{
  "arch": "transformer",
  "model": "multi-label audio tagger",
  "dataset": "songs of 200 made-up bird species, synthesised, often over outdoor noise",
  "train_examples": 39062,
  "noise_aug": 0.01,
  "time_shift_ms": 50,
  "n_mels": 64,
  "hop_length": 160,
  "input": "log_mel",
  "spec_augment": false,
  "win_length": 512,
  "norm": "rmsnorm",
  "norm_position": "sandwich",
  "activation": "swiglu",
  "mlp_ratio": 2,
  "head_dim": 16,
  "fused_qkv": false,
  "bias": "all",
  "qk_norm": false,
  "parallel_block": false,
  "inner_norm": false,
  "subsampling": 2,
  "layers": 14,
  "width": 160,
  "positions": "rope",
  "pooling": "class_token",
  "num_labels": 26,
  "init": "kaiming_normal",
  "optimizer": "adamw",
  "lr": 0.0011,
  "beta1": 0.9,
  "beta2": 0.999,
  "eps": 1e-06,
  "grad_clip": 3.0,
  "steps": 7700,
  "batch_size": 64,
  "epochs": 12.6,
  "lr_schedule": "cosine",
  "final_lr_fraction": 0.1,
  "warmup_steps": 1540,
  "weight_decay": 0.2
}
Rows from block 7 of a small multi-label audio tagger, named by matrix and row number. Rows with one number belong to one neuron. Each number is 128 + 24 x the weight over its row's rms, rounded and kept within 0 to 255. All counts start at 0. Numbers have three digits each.
After each neuron's rows are labels from the 100 clips, of 14976, where the neuron reaches its largest size: "loudest" is the band of the loudest frequency at the time of the peak. Only what is clearly more common there than usual is listed. The data: songs of 200 made-up bird species, synthesised, often over outdoor noise.
# gate: MLP gate (model.blocks.7.mlp.gate.weight, 320x160), inputs 0-159
# fc1: MLP up (model.blocks.7.mlp.fc1.weight, 320x160), inputs 0-159
# fc2: MLP down (model.blocks.7.mlp.fc2.weight, 160x320, transposed), outputs 0-159

gate.318:129112138153133128158160138107072116132143139125122063123148144125128131170108163129095124151146172125155104158150145129115137117158125151131163103102109104118134097132141159139151143087066174121133113144097126137167099182077144124126136107150115164123119097130135110172063120115119115112113156142135129107129137128136138116145125115101163120173111133135096147126148106142158093142118150146110161114166134169170094146124130083137100122189123145149097148120120112110123116132168168
fc1.318:170129134140131122145111146104139115105117148144159159160103119143096163155110161171131152130138160096111132135129157112143123111091122160133129128152126107128095084116115109124103157130094134143111124136157110163109175148114088104141097114131142156104092117147167129161173110123113182085167148096150159121130098149102125119158156133137124136120141111163082129094116130154155170104105157080131181156127113132115141120118163158107070167108148148108136089132154100107088121127129123
fc2.318:144145132117157159156154108146108115090141167148136151189144128156117119133144139142133118127159104142177121107102140128126150128079133153148123120124160122115119156127122123188124143137142109157151168105155138096139095067099130105088109121111121115147099169134134071144120153142153135149172140126099120139141114110141138136104167178091140146117119131122116151152101082108148103145113120134144197124140135126143112141121144122102100143158108101137104135090167102098093103079153088
loudest: 500 to 1000 Hz

gate.140:121121121171108147094156159171134154111152124136130135148097125143116106128086142150166108123131125145133128093139140083135176115108131155127139154154164142091141139167143090158175185141153107129123138118186119122126133128137063129136111152155157135123122150081123133082118153129173169130148166124105130166158155147155125131080119135129126150132134117144131128147167135099122130150167138159138089111084104100117129114129075123109160125146100119131100130122128163157105155126176139
fc1.140:140176080138153126111163161115126149117119116147076161165129097149097107159124120134084107130177135129156126122145150115156131129131089108170103139156152149157091098106093147109163097105120119110172126141187095127149158127149131141116078141148114103118147137117162153117112150086111081155122134112140113119099118107155140145117145149086145108125110084133137119152105124136102135145091156139131104143083075200130160119149111136100131154134143120139124134134129106138136144143109154
fc2.140:154151138099033158114097134211143135150146129131134116120111145120137099151163141117119098112099114130141098134159151125115124128131124109136156087146112136170133140144127138113122125109178152159117110133128112112159131109142133103131096170131093144132144164173118079127157117143104093105105101137120114126081094138103094117130129155090101110126124122132149130177093140116154116117118162131121124104100160143155139154123122176118074112098153142144167130094138118121120099141171114
loudest: 500 to 1000 Hz

gate.233:152115148140122110182156104120107153129140126113122161148150160163136165156131145110176132158103105113115160107138090132118156131104114149120080163128139092137203153120152108157123099122138123181110097161134110142116111113115131103115132120127122162159096136125101107112127114129140148111124135130098124098119165156100120138094141137165133101115103118140175133147153097154187097093114114116090110129099122105162108152108144076106143151126104163111094105125137070113124107118098098
fc1.233:111102178174117113145148097076122116133139147135189129146117133127125129140134141096100147134134127146145103111160136146111116121098139077119113134175126144117094123109152112091133062100086112175090120122139122089122133154115138162142144149123103130078123092153096166127134107132103127117096096103102143157108127168101134138114148122150119123091126141139118125125139094160105115139152116144177146088158114138094119149136089136102124149139108101108163086082101107093141130174109133
fc2.233:108180107178126150126135132139137129118135113100135149124120172140145112138104130105146102086126154117141152104144132097140102149121139103099137122146121093093170124147133111143151082130112090128155095108138090110174133100115103069075102136094124122161136114076135100086156165096120125093105132149131123095168098129191115144117119126140098133137122123162140082126142138120066142123097131109123098095137130153124124107132177148120134153136110140137133094157117127109077125161114115
loudest: 500 to 1000 Hz

gate.222:127100132149133154115119110157141103088068149135136141145122129114108164113105138096165144097090119116148136119131151119110110181135153178098091138131142093128176121095111131108146106124139145161136114149144107118123102097145073096126162129100152117091109099090125148141119123111143098146130162117137134144095129112130126124139118110150172132132199096121130102116098103166135147140143147170129105094105111128154162145167140132153128126134141107137107174116069151180099138155101162
fc1.222:143119117163116141103142116148146119146143108097107123096103109130109167153136167129148155120133133114134116149123124121115102151138157128136082096146141074197141100131175150113127160107160126169079100080099151117121133121169105109155130132105136115147113103106129112161129135168144162123161134090124134089122131122089151133125122124146156170140153076123107174123082134098162155159123129121104150126102113135120152114120120137116131127073165163142136131089096131117128098123078177
fc2.222:116128134147156159108129121122135107145105078114127118128157086106130138103146151152107103133121109147125158117145157098102130109131087112182090129128154100112135120172117100163113103156139187146127104106097136103122123153106154094132142148093088131173126108139098162154093133105078170146107156098111116131089133157165152161128126181112169130137132118112143113097166075144145106124169111099145126093127119140153151147128133096124133120124089113126099159108104128112163139169116147
loudest: 1000 to 2000 Hz

gate.263:107132134136116083105171122116113126083112104089122150122164122126152116097113130139123156106127179108146119131127083110125097093137164113069107126114126142120074116162114133184157125111108140173120131069124110128137133089167118126148135120123112124117137126091115147139096169123132091078111114110092126107132089092109125151124143160119158130138093066134158083132124154138101152141135126144141122097128109155112153095146154159168147142133124145102088145096147113139095163140148119
fc1.263:138136159101186139125100116091152151123126132178100143124153137138143175131132113117118162098144122145105113151117141105142101157150127120087088153105101151163088135085109121122087092123117125128125154125127131090117185128131159126115119133099140172138162166139137124135118101130146123150157110081099119116194110152117103124186101109115098105077178120131125131133168147174135131128089101112109134148138131110119147138095158129143112117130076137151163140093125124137108145135110160
fc2.263:136059124139146113098095108116146111138100121136137102153125123126167135124150097122128140167118110101153150128105118095149087150151169072130140143143146128065080124114120128135133117122105168161121125105149126163127112174085125152139120145100128121121142086129111149111110083109138093117111123110144123150109147126112142115137115128143119088164092144145107052153178146155174147149110162137090113153101121115118107127113118102141110132140095126153088139082096107099116160121136104
loudest: 1000 to 2000 Hz

gate.262:142128121114089112124146154128125133121125108136126133100096169133131085105131130125118160124129141113138135139090143116157097121168127095112147137129127141114119113137145124121163142100129134119114149087136118119141135132115111158135124141099080088087140154141102099128087113137103132125081134113179163072155119120096114136143137090142151116115097082100154099151138154134170126143160125157140084149112093099075133083138190155116171129150106136107108075101087097127084140106141176
fc1.262:101142120115157113089108140113153156119143112125138131121157126133108082078169128119135107115107136164099159148115149145113122139128068085132181156110146107117122157136133145090063069104150149114112145137151165107171082139119133126098185164145077108134112117159129089136126151109130132133133154127150118150103163121109099155115118133110128120137151146128133173188114097153123154135096132151140152085187118109110119151129115130124119115155101129139131151135166125128142115131145155
fc2.262:131127130156122139114126107092097155121109126143136160172129096126158129121102106163111111138117101123122092079085126141117204090121113149113118138147137116138110117119130125153136136162100119127174132133120090147160099113117160112121133142109141144184123118128159120153073147142131144154123076144131123125123121141105146113112167115147120100152148105089156168095138098094093137149103114094168175149105176132100130161121086147070109119156123127151139131167146120111152142107142087
loudest: 4000 to 8000 Hz

gate.175:102148145116117106079101152094128177135116167107130124122134136115124084113132103106118138104125152129146099143111138152104103145176122157097120133136108131107116150105132082144122152154107100154098130126125105105123153094149137080108148161105135142103162091147132095091126112114059102149090140107120139149144095169097127099129108103110145156114115105144147134108112145168181088135143105109139126158113185116118110121155099162131160160143122080169128113112153103115155102128093118
fc1.175:095137152097145153114094160180085133121182101145171144134162138095107102106119125151146086107135144118177117128118135123108136175152142140135083124078109131144158186139116153165127137156135128169169079113137096085161135108146126144106143129088108091157123130136139147125103191125137136125150160111137091113090124124124143112124117151110149150157091123129148118119107135111152118149154114158130138143139121131179102148100110076093120148139101112120128122128115124115136151151154097
fc2.175:114074077114134133133110105133158133162192134111115151122115123134089147136133107128100120096110145097156118092139134165117132127100124122144139140140126116109100121103120119137143172076131156177108098149140158148141149135088129126130172126122126097126167122123160139082116154114108135113061078143141144155125114148156126122115103177101090087148138110110136127088122126151144134155167135103163153127107136139151122171132121145122108092139106132142134113146124137062132168110184116
loudest: 2000 to 4000 Hz

gate.178:107108122080138111158130141091095138124101129147089123109167152138110150154145143130109124148111180150124177143156077147150082134117131094117111126151120120117109166138154155106109155154122121157174120103108157095142114123132163102089124117118134089125121160132147133096092145111072101119156132157142096107068132115139083094136158124141172142160160099143104128124128138104165141145120154143158180130141123161121160135114159149100146143125108113130094151117159130112157154148107159
fc1.178:125102133113147180167080126120199147170157125132116119105111119080118168114133161111158131130111164127126102141151147144153130100101111169155133128108132099148164125085131159134119123166157172105132115115126127106146128155095120123152131144138137127146094102129148141129128150086146129120085167104166102135134158121145160089134123123127149121117100124115156130160111099077131121131126149142121101140086168101099149080139123142127121124161188150110136104141102087120163140168142168
fc2.178:094122133131113092100163123122136127088084122120133125124198107136112088136156121089115176109120087122120127104149128125127164097152097141134157114122181105112102100144117116135177109165109143163124163140119112113150151146127136160101140138103094097118161105146108153159114138138089108140115156145139122144102111105096107155141145158172131122165092099078109143131143149123135171154136089131126131168080117119138151130119162163144148158146109137108131091103116117127110179136098104
loudest: 1000 to 2000 Hz

gate.192:116098150093130142169109092108152161130143119112157087102123137121095095119123126155147142170109143143147092145111110173148170105131114082055182112113076100167163115099145143143124158105118169132143109094156126131129121157104108138137125147112116138164138091151109104115106090126128142131155125104114133157136121165145127134135193150133121117138096115143114163107124093131107116132181107126138139134129084106144133165162093116117167084122103144140133124140113118131136162098136143
fc1.192:102078133131157116158157134144103124151146148140110107097104101119159082150136164132071154145109097106159092086164165137108104137104101088154157122103122175127142117094103107158119173150178143145125170112114109091142104111150126128140108149163105120132104160149131138114112127192151139144084082119115103091160118111107159150134120153151100137140130120091129151150151111108111114113122122137110124115138106148162082123106101152097116102129130115095114173125116147124123127127112152
fc2.192:154155135119109137110091129109107115130113159127122072125130118138147107157116128125126141108090131138136133157126119122123123111107140124147096149150101180165109138095101120165152179118150140114163102106110157137126170136170145163115138121146063170127122157110171151110153115136144117104156112156138126128064091145127163154167139100151119121161156112092137113135115106144058157162164099132121086138175112137122138115137076146131109116135140157133123089135111165157100106133125117
loudest: 500 to 1000 Hz

gate.52:142178143115122123127108134125160138092111101123146176109133155126104159175150143156116131110159139114100095116122169113118088120105122156113117134174110121109153142125142123118128130127100125102113129076146117116152146131142106144111109135146076150109125134090137123091135182185148120102115126110142104144182099144095095122149138110111158107126116105104144128116132174142174142191171129134102149092089150145133136118105153169139140102145108126088113111146126067139097168136145145
fc1.52:149135127124123189161115149143117155103140186127120115098125155160108147165151134148117104145102141142183138146126162096094150119106120151131127180077128149138130117108197113128124158138122134128200155162116127096142119149141123120147152142103118145129148138142096176114132103117123122146109117119090164092084117169126118096163122121137160136133108109172104134115104125089143112117143125135096108137116115171122133113135121147134176129137127096096101148113064175133122141130142141
fc2.52:121104161108158134147125137133117162123120155076163146109098102161124129140184167110145110119162153137111118160085138129168110085120135134144141131110137154147167135154153105096100080084125116128134146100102155118122170155134128127142108128139117103143156123117115139152136110126126130152127102116107115146101135173121096111094136087123085127153082157126167134163106138134166150150116078094147139137156146123152095109118082139086113149173138091163129126093124105159119142180108122
loudest: 4000 to 8000 Hz

gate.251:130084115137102122132128135160100096158175075163118131150102142097184087119112150132137156155145085124142169121124142137132173094165154171100128106110122109142091126075117149106121120170110128103141090143126110167125121128098092109138120116114149163107156094122153138082112098129135165109119096124131118168156059127121141141098075131157145137154138147165125112138155129124113127133095128102068125149139168139129129136143158122139116132115171132143147154129123125124123133097140130
fc1.251:078118143148119130117145139120099154158129154126136155148105124101122134112131169147134157103129119157160115116155068135130155145090148111156130116131144142161133126141175140133148126120141145173115157121115054158112142172112140130137123168168120141128105121109101091107160104126132138083135147137113109110147095107104118111133119172112135115138107194099121162114183103090109086092159146147114129154126107106147139113124142127140175150117155123143132090161102174139116082147124095
fc2.251:144157144151136102109117102146108152117075143143127152135128120155118147143122097113122148147170145134173125145129129125121150136096132118132124166150160144136142121150144094113095103133138131163110128117149107143090135122090105139074129150098162109128113152099111100120154103128120133121172069154130144086108103103089134100129100153148134099145111100095155119095108136094137173199192092134147159131120162136108111152088153141166156132118097123134095135164165109138147129134109090
loudest: 250 to 500 Hz

gate.259:154112145104109156114102105153146094126097162183152107101129136097127120125077080120132180124124118128100143155154116114131099143184132094068135119113132142123106131142175113099168099102119086140086134139167114112157156146125101132092126138132122121090122126086127097128134143116138122128131106062134139129139103108155132148128126168136112155137135141104110118136149150175110157139148114156129137136129093122116071166094166104113145158154157170092138162156141124120112137142121112
fc1.259:166128143117107129136168113145126121131122117084084117142182112106173142108149140112162123107091157130120096108124156124152147165166117138109124117155123150148139075158119118116096151097154168155128139107128189108092183092117132127099140096155125157093131123124096149131134090151115158112107087136095144091133130140122119107112098093159118117122154136133185156128132129140153087123093084130090097111125194126113154124138133111100144098131130115154113123107127087141114113133130139
fc2.259:150103130144104119109118134129127118139128117120174127172123137091140122143140093179139114094102115139108120133118183121124140111104138117142080109073096101131173127100156144140106155089125178143156132127111116089177131114112167123132145161157135165162125160141109165155081139121141132140134118127129115121149107186171141094149114162123123147138177100150146102147137152095121129112117086129134110096146143095167120168156116111142118112115088148142179130116136133073100152124130130
loudest: 500 to 1000 Hz

gate.61:192145116126124109176154077158129130108123122119124108149112145156090146113109082131145121136131064118147099152155126142108156140121115107158173142157158119120146137087186134153088148121170092176143124138143136090094124139130155145114123124134128159129099134144140121156143112112151145175136110121091098129109099160167140133138144140127126098145153126150125147140132150121119100105115130138125143102083126071126121093151089070156134102160159119127102130107132128102082154144156119
fc1.61:145136108123146151139082158136134117148152095087120116146114136128104101126158162107112126162137100089084133112147159143146133146097117132143162165163141138109112135143124141126142102143122072135115111105123096095146176158162079115117126110124147073083113115173145124148112115183124165104121127129133109145116119163176148114123095106102132113150064092131122135154125119108135159129115160105175137105117174131151140107142161138075147124137111110131102155108141159143134100171148127
fc2.61:159101095136146100118122115142166109127088142141120135172117147105135173128149091105127116105120119078156142142175101106099128125092156162141156172097106123117131122139123098118127106126133112145138151142159147087096163099130151099116113109156132127158111141095121155147116141097122158097088122150118082085107131138102099131119111115123150141141103119114129127178139134095123136142079185151156095141134117153144102105137132158127065141145130155102115120119155163125061093122150151
loudest: 500 to 1000 Hz

gate.284:117143084103128156135100096119130145114094137128147151110080163123150122103159142153134101072168106121127083118072127069122097158124130088078114130120151100134140142115141093139151091152129080110123106115139103138154147116134116122120120128133174089096131138131118115111145120099159141153145133086129076172122122171118132098106150130117095156106116104141117116109120131134102155123147151095095107156126084151144101136115131093081152147149130077102135127125127090157140142146123102
fc1.284:105093131108121117148092180149115168143101138128138139152173112155176125150105111137166120156135092124171135120105161127101198115089146138122115101169151158117177157112122116124114138121130149128137136087105068130124118091070131115097125165119087133160124119137115120147162161143164129164172154119110140104130141132159108121141111086127105111117112164155119115100103112127159112126112162117169100149141133157116132170139120107125121117134100113148129136157105167141139155158113150
fc2.284:122122113140101153112122103178119181163126114096126127119082110086166128124131157158121116139111107095173136108141118121109123118137167116170103088098155126094089112139136110078159136091113159128160146127091127161136108149125134100131138150144132111081102134128106087133157135144094146146123125140091124125154146135143149113116108121128094144127140121164160160131065144109178138158118107092177142202148158109087128113127118140105139141117147102124134122160144124098129126100117155
loudest: 2000 to 4000 Hz

gate.291:132127158137149127155134127101129143106148140161126147147080179161112175155136145156128084137146108143190128142126171147130117107179156129108122132125164142125140127133152074160165153138121108143126104111114109131144167073140156088112140126145105161136102132117108099122159121135112133128139139124162123179103129116160116119096149136131155129101145187081108125083125144167111085106118092139134136140150129105191103122126120117150179111131097110157138123109131125144118104106102098
fc1.291:125126144147109132132121154122132126118137104136162095117123127106119154118150113120117129103168069098119156135155120173149137188120130092111126116139090136124141115136178113149125128063093140138161101147103104109098107139118092170106112135120137107107138145122112086152156124151135153112144157100082099094073121131103153140125126129132107146153130084181116146178118115112121141122146124129136156110131165164137086117128127100130114181111108102080132102133125153161156166181154117
fc2.291:131127130175130191085136130127138136102126125117103142101164108097103132118135127106070127107126117114123107153146161118122139120121105115112164136132156099163112086150139129143141151091095176113120173086123162122129096136097138135126150122161163100131186135117173126094125147145108126133075136120140092140088154175143155134174104126089105146099140130071136084118108120150135131156112110155124133123152144154131133131086116140151143151103119143135140101103108139121071102129167151
loudest: 500 to 1000 Hz

gate.70:092107128131134116115093167127158152177143125133164124163147125099108122155090119151156140124100153117107085141139136119131130156147117157126104130117127153133128141168156090129101152077153174102132076131147125174135112116126104115155101142160135129127113117126123134109125130140174159136079132146120105167133083122162108160127135129172122138107130170133135077137096125115127161104098173160094115100160149096155121133117122159181123131140158100181108126159150115142161158140103151
fc1.70:163110159094117136163120124144151155098143151114124140147131161160105116113082164124143186168123191130170140132139123111087108141164111138146119101130118094169142127114123094122116106176113136140135104137150108118093080131088109135145129122116160104142143113132093124108123172109123123091128139115149135129121137128125101092100081156059149111088117160106108127127104143104110102138142192135141124096130149131116143122158132057144136150142145153155125164124110097148121124147134124
fc2.70:112122127156129126144133109117125208117118121126097125187118086091109159139111097134104100148133087135111128139143144143124126118120126143145151114148142146124163124077105126144099131119093144130106165115125144116119124164064116173106095132133130129130137117109157134137098099149117125138126122112120151069072124139095119146115139122113087110153157161141114117095131120126100088168108136113138165170151143152151126128115073122127151140144101164112090113141183092082151108138082115
loudest: 250 to 500 Hz

gate.183:123099083095128119086134113112076137129077149116190121142109116116177107157170162168186104071109171126133117141122192147147091142141077145143112131123108114125089111095131114131125120120092084108110092094111114125117154144114147080101106140075118131103145102159112090109132097143120133140109105142127109108159110120105126148125090106124106132128144162111110125145103114137146157143096125112119123119137105108143147124139142145125155186115120123122118131113135145147109100129154126
fc1.183:153135158100151131137153129146128145157121117120163127105154118141112111104111110114144108163120099086088085129101134078120115113125123151162149124112160100153164091088099131103106144117185117174125160095126146155140167167120099142115122122110127105120132107157134108109158103124113171158138183069172107124112093153167134173127133125139126156117130145118101119091122111119130122095105149122113156180103128158143096129113104110123064120126148121154123124099122103076133124133112141
fc2.183:116141142130123137139136109133128162086138111167109103127136177098124113103075159120135154120120159116108146130096102136131168129102147147119132123136112142149124164151057147160111170101147137133134090116112145146116140135083177147128128095140131117118138133156083173151149115145135135140140174101120128137105135134119116169158148123151163109138150160153120160129083172126085130120130142111121082134141130115099146139093119105126157162075137110104128150097075120161163183105127159
loudest: 1000 to 2000 Hz

gate.158:164144071122139144115128111089118105112132142087126127131069117119111116102157184132109133093115103126143114096151125098133138170158149144152124141173114112138115173149145122117132138132182120157138100134109093159143139109145111160140108127136148108158142116147073105151163100173134122148108109140170118129120113157084158117155106067133087137112150131089116121126139086102125176158145125157113155130143131122122139130111124095138149148130135137168130108101129110182095133163083130
fc1.158:126105140156159104120127183152124129123106130116106150159140172190154140132129104120142136152131131100119111143130131117142150131132123106115136118115123152164122122136143116108144144121149136188129173120129124146121156145144151128115132116140144093129114111140121077125111144166100152111073134114132099170136143140173117089120073126076162123105132116130099120093167120127137149115114169126072144107086067131171114162132170127128143094192138146098128136106140128109118179141131167
fc2.158:152118109112111128188117137137118090131134168097120143120144122161133087122120134149088126100113145190128129141111145086138152131135127121152126169119180108118115098140149131107130140106153103112141103104147156130146163138144144117091110106123100080118100164089141170118125092125175168131152134097115103123125090115153124098112120123155124096126145137145107136106096154072130103153128134076112131132161097116092070102113150094129150119173157146126139149165151129093125144123090146
loudest: 4000 to 8000 Hz

gate.73:069117114124119104143119143135153135102147101174158121081098114118110135156144123147107116097086090148131148109107171117121114091160119095115114176147127116087111118150114070137129159115084151133130112118132107132135113124140117171094115144164128158126160112100113109175088127123141176156149093182131121113104121127139104126143141107127131123186116157140123128155102140110134125107093157126161166104133106108131111137092122171149136125149166097101101129094154132130151190126118130
fc1.73:129110158160138108104150163146159137100163141123107139134138110128091140147133118115088124083075117109149134143117075175148135099099099113116150154132155160121164130120181143136129142132126139116130096114136129129142112087129125149125115119139107084139169178137139143112127112155116137168108150177149154111155105149189091146119156177114136108100130156142122114126100157139129132109131137131124122119158107088156135153119113099095131105146139194160101108117140093126147137119086067
fc2.73:122175148174124138114138107130108125116108149107159137129167152132137137111113156138127115119087091141177125135094149139115112113145151140129148143165149117104122120068162133143089141141104082153104105137113113107149094122165162092098123133107144150131125123101118104150134171136139112082094133162198143141120116105099101120105124150112188110126125081095151094102160148134129173107136096139167122114138142173120128107119100132129107084112125108114165092119078144100119139127137112
loudest: 500 to 1000 Hz